A small image classifier, trained from scratch: 64-pixel images, arch efficientnet.
Rows from block 9 of a small image classifier, named by matrix and row number. Rows with one number belong to one channel. Each number is 128 + 32 x the weight over its row's rms, rounded and kept within 0 to 255. All counts start at 0. Numbers have three digits each. After the name is the row's rms in percent of the matrix's.
Before each channel's rows are labels from the 100 images, of 14976, where the channel reaches its highest value: "peak on" is the class under the peak. Only what is clearly more common there than usual is listed. The data: drawn human figures in many poses. In brackets: how many of the 100, against the usual share in percent.
# convs0: expand pointwise conv (model.blocks.9.convs.0.weight, 576x96x1x1), inputs 0-95
# convs1: depthwise 3x3 conv (model.blocks.9.convs.1.weight, 576x1x3x3), a 3x3 kernel
# convs2: project pointwise conv (model.blocks.9.convs.2.weight, 96x576x1x1, transposed), outputs 0-95

peak on: leg (52 vs 1.9)
convs0.199 091:134157130167112137160136150141127126121113128113130122000129140121191117127163127129123069128119136124159122106132137067128177121107164191128163043128109189092130103186075135157093122160117111106131155154133158129203129077116172153131145195154166090126106129117159098142129116129196113134
convs1.199 087:101126125113181163087078125
convs2.199 092:153179179140101132179094129050094153096125151184116126078127143148201134143231146130066119127097111143114130095121077111135140111118126129161126098207121185128124150167147146126130146128164151127119123134130116159145100113128131129172118125102152130128195145150127132158013134185123115120

peak on: torso (68 vs 1.8)
convs0.308 090:109128168124125123117131120101118101058093107125109147127132095142141137129074128155128155115002181133115119188109079146130127122153120128130117141126125134132119134044146135119169140132128128127115082162134131180035170125097110126128129130128073169133114194128014128154073127147107142120
convs1.308 094:110111104070153152119108073
convs2.308 086:128189130081115123137100048126035123066129166127107133124154165196175185181095199131115128057097127157116143054128131148138121070130105128129107153129109127141130184133153137044131178149125120128129170166134120139139172102159128101125117113116107127112128124128115176128128140186128164118

peak on: head (25 vs 0.9)
convs0.131 099:132126130064128133122093056142122166130128135214117081136119204128128130153123134107154126137125094189121138119130132129129127107075065117128128119142122135156133148129253168094148130133134139139099131092134127116122135073117102123107080087081068148160126184124117143116089235124121111145
convs1.131 108:155119155079087124081139164
convs2.131 062:132016134141117193129134153124194133129158128120126126119071083142129127102131118154125068130149110124116030111119126125107109150112146128141117204129123111094108072128128150156128110125111119082146133139132137127163121145120183158120162183215136090148127137128236115182159132123158127127

peak on: leg (53 vs 1.9)
convs0.290 099:143119129128139141127165129119180069133204139104127114144109115000122128148128121124128125126155199128125093129191118150131128124144145132168117118128194130109123129130120131231143056132128125126133142128132132126129121121099190132128139139122101091133130128066098124129128094131120058137
convs1.290 091:169179168113088109141158128
convs2.290 113:091115110124180120095171166174134085145096089079170099143143081102127099102129048086176149128128142135162128176167149121122148158120174203124172094103123191113122085131084126132108075148127131144163119129089209131121127090130122159154129147132136120085035122090154086121130113118121133184

peak on: head (26 vs 0.9)
convs0.461 129:128132132130128123157121125113053129127124128131129196123166125170134154066128128136106116128125112119013127135118083121168130127130129114129138128113121080186129130124127129128129144128127128129124109127127019148138096125248102131133123113128126137113198155154125163142147126153139254110
convs1.461 108:152173174159178148148141137
convs2.461 063:136124151127067149159127140037136155118153163172112135078111181127112138168124193160081093108118126125062113072122104111162096049123083098116128164176114066131107146166165170128160155076118130100091160150145068130135083186115143089123116122161159124165154152166100141128125143161128134095

peak on: head (26 vs 0.9)
convs0.93 094:131126142124128126131130122032114053119145117130147131140128101072128128127128088131115129120130130107116133211120072142128150123130140094238128128126211036116102185128120125180165093126128112131128095087133048164128129169128126131152112090122112162131170163156049121120131129135129133117
convs1.93 095:093093076086128127158160148
convs2.93 098:153161145128104141131072112123091145096126171155110128123089145168166134133135147138124125046116116128129140103126118179173153119190110097129120160161128098167174215122192135063134162128128126126129134130149115101138180175114128093093141076127179190202151159138127133117050196135130120077

peak on: leg (45 vs 1.9)
convs0.61 104:127128128128131137126172136137159091128128127105128124134109125003127128129128073128127128141128190123255133141172127134109123128152142155161110109128173189121107130154057125175133046124131117117130135128127225131109140128069162125142131188125135111126102125120104092134126111128132068162
convs1.61 099:183148167149099151166138157
convs2.61 086:099132125126176137053174141178134105131125053120170104131129102121128027029141059127169103129134128133130129197131152128128142155140150144129206080122126162127133110099107121152114106188134137171134069120099192129116135088098134132111140153128135141128119109077199123125119114121118088130

peak on: head (29 vs 0.9)
convs0.91 122:129133134130127109146120126127091127128119134134128223126170128186129130079128137131128128130136122123023119131109094124166128126129131107101129128112107071149133120085152130111128200128125127128124095133115085153147110115184117129130122122120128134116160179136129153144130125169096255088
convs1.91 121:160183149150178169121129122
convs2.91 078:171127129107096113162117128073126150097134161129121144107128129163120158192128175194050113106123138120119116115138133124112086008123114081122122165128129089126115156250145183143154136114103099100130144147143064154142094175123163103135093135154124145116135128136070133136140127169159156089

peak on: leg (27 vs 1.9)
convs0.112 104:159130125169097127235121131129066130128128138118126116113142128120129141136187126167104128128127129126153128127146133128123197127098128143131128009149129208118138131166094144196130127208091112141129142129127138130181089048119159184126129201108129117128121127128145115207128127138158120132
convs1.112 079:104128136073142187095104142
convs2.112 103:133192129188094131182089084069074152114128172189128155109129152143136158109243143143082119074122123134096092101127083131127129111115070119213127086188136166124183130156164133132133151131123132114129119131130105198149058117130128129125130124111127148151141143166119130136064142145120129119

peak on: leg (80 vs 1.9)
convs0.446 114:155134124130102137124106125124154159127134129121138019126070127123133105228138155139127120124129090133176128108130255115100134128129103126143142134127134149113157124137120125135108120168126116128135155120154161051132136129061154136105145134133124129213085037120137121130128156122140050129
convs1.446 104:161117151122054119162123154
convs2.446 139:125126073134185128079141131151180095132160115099164066126131090052113076126130095124194155131136171129174113127206134116108128142137163165139132129133160176073126127129097125162122081109097179168138107117116171121157127127112148140147132151139126128115125127065128075129129101061121081234

peak on: torso (28 vs 1.8)
convs0.509 108:071127122125155130131128122127118129124135141135138141128111130153126136102108127135191131127117139132000104108159049124171130127132114138115137133130115093128128112081187125120105157108157138127081127135063125134127110149138060129133114129128120129144161200129081129130128125132064139124
convs1.509 097:094129180106100136095147178
convs2.509 088:173115112108113163118133126130171117134204129132127129139087077124109106124146125186216128101143103133125095127163128160122129159131147124175120134066208128126128127129141130132140080086118195126100128098126130135139163143083178130132172138131140128167128060126168123135093145118051007165

peak on: foot (25 vs 0.2)
convs0.206 084:078192137131109096153129128133127108020117124113130129122135128095154133163134126179120136088111137134173124148048139132046120121127128112131129128113127132098125125119123146129136125147072037130128140140145154143128150127039130131111142160133105133180059153144077069137129126191134107034
convs1.206 093:098092148122157163075102096
convs2.206 096:137149174126104131139107086096098148039124180191100146104129199162129162129098157156125048043084092126111129088095126129140125120128066033123123121151119114140132144128152132130151168144121128123132156157124055121130128132132119125111128116120127167168119131184094193126128164176140128065

peak on: leg (48 vs 1.9)
convs0.12 105:126119128120128123117128150094115058112131098122138154148131096086106189096140078132050129129129157045127128192127098151128140125132132126153138128123216076071066163133128137201129049112110117157121119114130094184110126183116112134208109126128131162128152129175062091120151131134143128121
convs1.12 112:168187138086118094140157125
convs2.12 090:128121125140150148119150134150141055140130121116165140140118094128108050099128128118204113128226136137129099126169129113129124131020158130121130138069123129125130033120128124159085137123123143117128139133075139126143129122125176174130195136138090084120123132094171122226136124127063129128

peak on: torso (55 vs 1.8)
convs0.505 095:147117126071123140126133118128123127150127141116129130128122117211130098127153136077183137094123128208075161128128106172166128179123148126114127128128118128195123142113174134076143218126131235130128134138127107098126115103131108140142126062116160134126151149135128165136069128100006139148
convs1.505 087:135152174126083080156160146
convs2.505 080:154126139129095157126100129110158170109135129128128137142037140143113133126167152175067052119150043096054116098142082124145123095104127107115128141124149063128128161176205175126124127128127131125097131129123076117142125167086151127064125110195153145176212125147129172128117169144130123111

peak on: torso (75 vs 1.8)
convs0.418 096:119129151126179128125143141040116054127157080130128143138126035110123131120127085125119126122121158108083129224136043128142126121155129123149127129140192102120063139128113112189157087125138131145128120119128078127086107170129103114165127103127127189127186157127024105124136122128125140130
convs1.418 101:081102080087168125155128129
convs2.418 161:146164147130091130155058103123117200104128188168099134118082152162162142141157150177103126079094075128098146125093122167161129110138077109143100168153125081161159141144187128072135161103132116120126139148170102128141163187104136087104126093141193160208151176148118142127075185127133127084

peak on: leg (38 vs 1.9); torso (25 vs 1.8)
convs0.314 095:120128108225128130129129149135150123133124128085101127127163117118111131121160115130139129231129130125134110134137128084105139131191137136131024138142036135120127037136124130146126121130127119098080095123125154166127127134126176135115131170226138126130128132082126126189140037105135143131
convs1.314 090:086107129095169173091104144
convs2.314 102:129129125226131121125127130127135130129131128130099137118133127129124117122171125157134132147127128106120123134125162123117146129134128129110105129127129129138126117125162125134128129012135128130025087131128139173147127124126244119120084131255125128127123058106137148209132098128181128127

peak on: head (40 vs 0.9)
convs0.156 094:088134074128128101089138122198122115126123129117129128126214125175131115063127137115159101119202119149096124109117129121145128135111180127025131105003103113159125071126135130127086146125115138137123122125110127123159129081185123127144179114126126120087129122102217150133138128130067147127
convs1.156 093:142179148102107149182159154
convs2.156 106:168165137121092131168091097071076160103123211196111151085127164160147149131125152144123127096077127122129129127095128127173128056143080109105125203149106115128129168125145177122131215127070126076131164174150081124132130135180129127114114128140131158130131131162096173138113141178173174077

peak on: head (26 vs 0.9)
convs0.50 129:128129134128127131165113124072073140128118128130129177125141146164132155083130128130086129129126089124029129146113065125199130128129126120132131128130110081150130129126127135128130130129125128128124109121129000163134090120183103134128108110128126137104236142139127171136147126155135225096
convs1.50 099:144171167164164173151147138
convs2.50 067:135124127126081142179127131118137148103145210145114128112110143126118132183127165226108080109138129126074099049133119116128105089123059070117123148151124111136112143186214164129133132070124128111086145137120095128150099206036154105123118128154158122172134152130102133128085156147126114128

peak on: arm (33 vs 0.6); torso (28 vs 1.8)
convs0.245 100:128130136127164122128136130008125098125163066130151130132128090127126128125129111129067132126126129058121127212121094133124146122200130102219128129139186070083085190129124128158170088127129125143121107106133058141102104168128124113161123100126127196128190132140083124121142106129140152110
convs1.245 093:095089092080155111161153141
convs2.245 124:162194160120090178143100082107125151085118145157080144124072144175186131135142144185118124079118112133127137106115122211166129126134100119137079132128129102202141151156175130071139146122126121128129141128175126122145176134112168059115134110127189158182144138159128172128033191128132130113

peak on: arm (28 vs 0.6)
convs0.310 107:084133093138125096116147134190122112140125150116129129125148118211126120045131129129168128129154133155016103127121125128129131156112167128045127119112124126132119111124152136124126178128110143129109105136115129125137117110165114144154159128130132128118128164130133137145124128127000175126
convs1.310 098:149183147119085162163150151
convs2.310 128:194158131094091177150091124058126170094128130160117154122118130122130159193126160199107098107127094123123127113128125129134117025127080096152122175131126112123126188234178142129125147104111128118122200132147067122144128203124128124127103129137128132145179123144068141132121159148146126091

peak on: leg (35 vs 1.9)
convs0.433 104:146121151132130131128111128124115205146111143139102129123129137213132141128115233124145133101107103130123132117128128130148173130129128128115158125154076106197172137095186135090135255135128132131120127125128117124124125078128114128093099079102152123142134141128133255127122128129130132097
convs1.433 097:083124097101133086091098091
convs2.433 142:114091117142187118117164147196128069163144116069144105160179096120073113076128110086171149152171139144129123144189129098123129140107185193090143104108133166123113095128109123153078084144125154165128116120072172126139108061136128174163137163128123083060116121086189111132142108107102113186

peak on: head (31 vs 0.9)
convs0.235 108:120128130127121127141119110147122137128095168137110156127188147221135125086128197126144086114128099143062128092120114129177135128124133088092127128112060104255147112110160146113136211135123129126111121142128128114140128104213127133113128094128128129136142142127181216140115130143095202112
convs1.235 100:144108097154192170108113109
convs2.235 065:149188170128128141128197153113132118130160060140077128053143129133066106125060204150125115113134164128132134139146126095146107105192144133093133080120131130157116141096100145154146156144125147127117134141119132126113087078134151106152226152106147147117128138055217155129127073137116084167

peak on: torso (75 vs 1.8)
convs0.210 093:181087162128159132119142139081128125140193083127146128131128142043109151100145105109076132158116133070154133147107125105134132126131118133186137124177130128120120142133047122147125064129116132144163132090116127129136085140187108128130119120127121034047173139146123126076182121123238138133
convs1.210 096:144126084091169138140075158
convs2.210 094:161201126133101136128116082129133128115128201177073142132128178161126127128143154197143083131128084122038096110130071146139124117116088100103100128128139103207133136129188128130125126125138176141095128131118096126199143137132164129122133132133143141211174137154128210162080162163086127126

peak on: head (28 vs 0.9)
convs0.193 111:127126132128172132125172128120128056128239126127135128124125103061132128128136025126125151132134176117127128173194095123130130128172134133168122117132199129075105130133067121217142036126132131141121127128128128128127121133128134128203137128128124187107134148127052108138127108126119105134
convs1.193 095:101090093091129093109074133
convs2.193 152:098122126130172133110133126128129087161136090108149098128128096115108127095116128128208194120134129118213160135170146128125234164220140156126132126139146128090167121101123062127126117130162090162126081090125162061107141126111095128094181128068128128128088127093168102072136113079144111144

peak on: arm (30 vs 0.6); torso (25 vs 1.8)
convs0.488 101:128129128124136128130129136075120089114130111130138160130128102097135127127129111127055130111118134090116129228116075135128126128155127122255126127140190056127099154126128124201166060111131129136128092108128040191113100164128120121153123095127127185127197132138085127128129114136127169109
convs1.488 090:115082088071142134160157129
convs2.488 093:182169176106097185154083088131125185083126180137095142112037146165145134141152155212115130058127112156129139121127114227182126117136109106133097137128133097184156150145181128088138155116134122128129137128175124109145167139124134101112142103125188141160146171130136163132056164128127129106

peak on: arm (31 vs 0.6)
convs0.203 100:046147126126134092132217186120123124122108128134136145126120090138131134127133071130115160135096210105117101157148073129136131120135122158131129112130160180129055138140130126128133128081125128119120128209130149131065128150085124129205127138131169227129104189163048091127104129128125125125
convs1.203 121:133147144114110072098106068
convs2.203 091:131135136137076140149078103078110162087131172133128156100110132187168189160080173150124121094107101126113142077077125150134148163148105081108118184208118068133181131088159094077124188122191077096127189136158081103109131145111117133086140111129117129175148151128108137134132128139112130056

peak on: leg (40 vs 1.9); torso (25 vs 1.8)
convs0.119 091:097159151152128139160113118110127133091066122035127144123127163131129162128120132117118096188110128126118185134120112171128104142134110174138125130132087123154136093097126029115052129101135178131103156129143124134131142130147041197138141125131106015132148154132129141128126120056131132193
convs1.119 084:097102106112166188090116143
convs2.119 092:062143130170130135150113113131137123085129164068142171128101133125133153121127128116118121131131129140089161141128112136152073126098117141247120130143119114147128044103131093126082116130129160132149249137128137141136140131135117189184162126130126079142165183128101129134117131072030129147

peak on: leg (76 vs 1.9)
convs0.302 110:118134125134127132124126121171143124125114150119130030133126128103118129199125158129206128140145132141155119098148200126093129126113131144128132128126131132124172094124142144132088120150133125137121183123129236089138179126097185130048142147122117061195062091052162121130114126114113059134
convs1.302 114:148133149100057121154094154
convs2.302 141:125128088129149117097160126178141079139128120099138093139141130053069114126101122117198132146168191138163089121215154113098122133098147192114131122119129156112128068131115130168099089134064132140137122124101190127201124102132149139123132177124108065093057124070169103132145129107126112187

peak on: leg (50 vs 1.9)
convs0.275 101:124132131109132133130161158173143126111110126111120128144098129111130139167135073131110115128119139118226160138137130150116127126121128130133102110111142255126106132176089151130161090124129114102123166163177224130108167127048158118135119205128148133139033141136111104112066128115138110129
convs1.275 098:153144158151113154174171173
convs2.275 092:103127093138124123077169140129114127117134073125162128127131124116091075027136096142163124158153126127132099207123140122088132131130150127128175099102137131120147103047118120175100099162126128158128006099132128127117146125109130134104129150126118141149124111115201050051132128128138054129

peak on: torso (52 vs 1.8)
convs0.184 092:150128117132110128127124128128097152143212152117113130122128143198065130103157179127132063060129105147135175109128136141128126134106151000069120129062123087202183078136126078124116135134116127128148128127128128115204127126176147138126134123131137122129127116164180129128126119127129196133
convs1.184 104:146140156174062155154120130
convs2.184 142:153138184113111166130104106045088163094113165166076160083119164184185136169128163156098128083050095124124128085103128131191124085147109100128073156145115090139129159154159128083164189121117115073127184196184103128130135139130148114097129098134139130131130148147118168129124159142177134100

peak on: leg (26 vs 1.9)
convs0.454 099:086133135130127129140126128124119120096081133000141152121129133141131158117107141129118086145125150130110167129118123173131054125121118207129131125124120128136128086106126055126059130098138133140131171134131128130131145128135071148139172155128108000128146146127128129159129127115121137163
convs1.454 082:111110119084136197105093135
convs2.454 134:103137128146128148135119129128139126068129142058139174127070128128140182120127131121111108127128129132109190167115089185141088132112108131227109130128124127145126088085126091130093121128130181130158239131131134145126171137129112157181157131156129088157185163125104126129106126106001130132

peak on: leg (25 vs 1.9)
convs0.312 120:126140117141130121151127136175173137126056130133126083124128141108137120159143123129137127142128130130218125127121129114096130129123130127117118113130123212123128098156128148128122122126106125110124132191127255113145135130081156133112129155128146122130000146129128103122071129100142113131
convs1.312 102:145149151172161180163153146
convs2.312 101:128170112143061127129116106083138137114166135129130166128087128131161114151129142171134112127127107129109114137096129157118129145114127088163196129126195096126139129057153113151137113130152119128127117032148108127135153148051132128123128128116128144209242083130174106128140136128124011114

peak on: head (27 vs 0.9)
convs0.78 104:143125128148128121152131136086127125135234128095125134125128115081117176111144112128000121129131130066135144183103115127126106108141111131224093131133170127122096127159081050156153064118128129147124124122128099168132108150132146127162131129134129135122143132130103126130215119136163128129
convs1.78 137:109106115073111144064105121
convs2.78 112:141127129132125125120108128130128131126165133124114098130119089145106151100098156131129199099092113116160215166123129177128170142207128130113109126174177122137209126087135103083152126176154127157125134108163129064101137124067108122040208086095137199145092127124130130114152124088115064123

peak on: torso (46 vs 1.8)
convs0.21 097:073134127137138130128125129167092112135112131125145158120131107169125132062131114131165132141127158135000109129141060111188146145113129145058141119135106129132131118117149158135109204115121139129084093140098125122134094126178080147131108131125132131088134243143128167123116127124077208123
convs1.21 096:150207152127114131161143147
convs2.21 093:193137132125071131155123116097132137027193129155131126128126135127128137147127144250092082125128101126111122105108127136125123035127085077161096166143162125125120149165166141129134135121118135127109185130127104137141127189077214120153124133136125127136179124127087131172087156178125107118

peak on: leg (38 vs 1.9)
convs0.133 099:128101129131128109090234171138184116130136106090110127158090039078081129126127077130123144136133140116191154134150128168111138128155141178143077123135164168128123130128055128136139039128129129113127159168150176142047131126069202119128127136128126132121083120108120112115113123128133073164
convs1.133 099:171160166151136167158144169
convs2.133 066:112117129116149136050169151146129093130126063125131097131160103125127046061120087128127106129120129217143130176128160125136132133147175147127213072082132169127125134100079131142125085208122127164136065108125200125110143065128142128128139154134131132113132111108190129103130105132132062127

peak on: leg (25 vs 1.9)
convs0.114 094:017156119131128067122127113127113098073128131129146128115155139144129129127087135173148114127126126156123060118073142112117109076131128105106154136113125041128128115071164119128090128127127069155129124117120128128127168128138114126119157128132088124138128133134129124128170126253083132008
convs1.114 081:087100091127181108103167132
convs2.114 081:086133128125120102106131120096133110090144119103129132065129123138128127132060162190125112106126105145133116108116255128101071069155131119128135159111132073054126127109124071134127133181127054154159133118146128135121207139091132128131187139147096154141127128127128111144145108157107131079

peak on: head (29 vs 0.9)
convs0.115 097:131128138104132129129198129118127108127130100139130127130089086144129127149114043128115219126014153122117130173125117128127128125140120152164125129171126213130097161122114127099187128140150131099119126143127130155052130129101126114186108137128130234124127129142028112127110078140123129126
convs1.115 096:115142110159124064081095119
convs2.115 083:137132153115097153156071095099079160110115201154103149115122138210166164171089145123118126069111124128100137089131119131184126122128098107122116229129097109130136141137151127043129187092132118064130145179169094121153124131146119123137118103166131129126164165160077164126101134137143180058

peak on: head (28 vs 0.9)
convs0.300 124:135129137129125128165103116099070139128116130130128199124156136151133144076132128130090125129127106116046130132110092124177131128129127129129131128130121083159132128122127135120128141129125128128123100126129000164154097109233099136129117095127127133102249133147128171142138126148143212109
convs1.300 110:142175167151165185140129132
convs2.300 053:139147129135085189181126128136138154137140174143113135118127161120094135183124167192115092125141131126072096098120111120161099103116045059106129138141126104181086144172181156163125142079118147117093157127103089127168087188062132096120116127143159128210141153138119149128125163150114032122

peak on: leg (82 vs 1.9)
convs0.187 110:127133136123130123137133157156165125122023125129092123135129127122127127176135108138127138143110139117225136131127125127123125127132113140128108109118120255127121131159125137128139126107119102105109141189136196132127156124100142120133129196128158131124015155126118079129072124109156117133
convs1.187 097:150123158134110130148190185
convs2.187 078:094134085143126120107137138193128102123142096095172131125142076094105101092127072138164127133143155120140117215137205122070131130132154152134198128044149152090146099107115119193117065140123119188126077073131133127125135129110139144153134208135122133112100100129164036128136115130133111126

peak on: leg (49 vs 1.9)
convs0.574 113:129124129127138152126144134133160078129128128110128123135126125000128127143137069128126136128130200122204137138199126141108126129130134139173121100126174165092113129150058124199143038122131125126133128128128163129128126128129149126160132151124130100127129124112092085134131125128129028143
convs1.574 105:182156178148100151158143138
convs2.574 096:070125131118177144057177132150148092135121051095160110131129069124127037076130064109170115128156137130141136153158157127135128177142193162129147102090129178130127089118100122130116107164142160132133099126086217128103152103099129145133153137128131126125102118062202125120109107109072091150

peak on: head (25 vs 0.9)
convs0.543 111:126116130124143129127165128100128090126228115126130129122127097097129140126134015129097147128127168119127128172165083126129128123177129130210123125166182132079098145126085112168137057115131128129104116128128127128126122149129128118253128129130126211095135151130036106135128116127125122134
convs1.543 104:101088104087110094103077130
convs2.543 146:117121128131174144117126127128126118150129125121132099125125083127121133120113134128193222101127128118191171149143129131134212180226130146124137126155128126111187120092125037117127127132187096159126095091128130064095137128110085130102192114076127163130096126107135098065130117050136115133

peak on: torso (31 vs 1.8)
convs0.192 108:191128131128125155129128126130162137129134132129119078133073138054130137255130126128128129129127128128209134129138168150081133117128116124182114120136139159128130130133126135130157110170129119119128169124156189130135123112029137132105124134129132102206103128113124116128123131128139000143
convs1.192 122:120061113139132151086110088
convs2.192 168:162147155094076141194087114102113175081124191161112147128108156169150180179130166131113118095082094128103147084071095157157106118127041088152090141128128116166127179148162148106154176110124129092127173143131062125128127158120127111130106108134139157150144145204063173130105173159128127088

peak on: arm (28 vs 0.6)
convs0.214 129:128129134129128130151120126098077134127122128129128172125143128144133144076128128133090129129124091125012128133106068122179130127130126130133132129132120087151129128124128131127129130129129131128121101123129000161137084117218093132129100114127125134088247134140125175136153126162134235110
convs1.214 100:145157166154171147176159149
convs2.214 072:128128132124109143152118128099131143088136134134121128087119131123120130203129145222118099116128132129103099067128126121124121076125073066131104144135124115125121135239175164129151128052120112110060141138143108128140110201030159112130123139157150128170132150127091119129051189142132112128

peak on: arm (25 vs 0.6); torso (25 vs 1.8)
convs0.443 119:132122164129127131137121127070093139128121128127128169128127128137129172050127128132070129129117076116059137136115092126212134127128125129143128128137123073141129134125129136128130127129128129128120115119133000140129085124165091131126093107127123134116255146133125186131149128138129210120
convs1.443 095:140155166144150130176179163
convs2.443 082:128145134123124141168122129112138141062135170184134128099125183128129119169140118157104072124133134148020110065119099120138119119116066063127130136143121117138091163148166159130140133078116149113010163159118110119150114197086145101133118127138162127161160178135088129128054159148099113125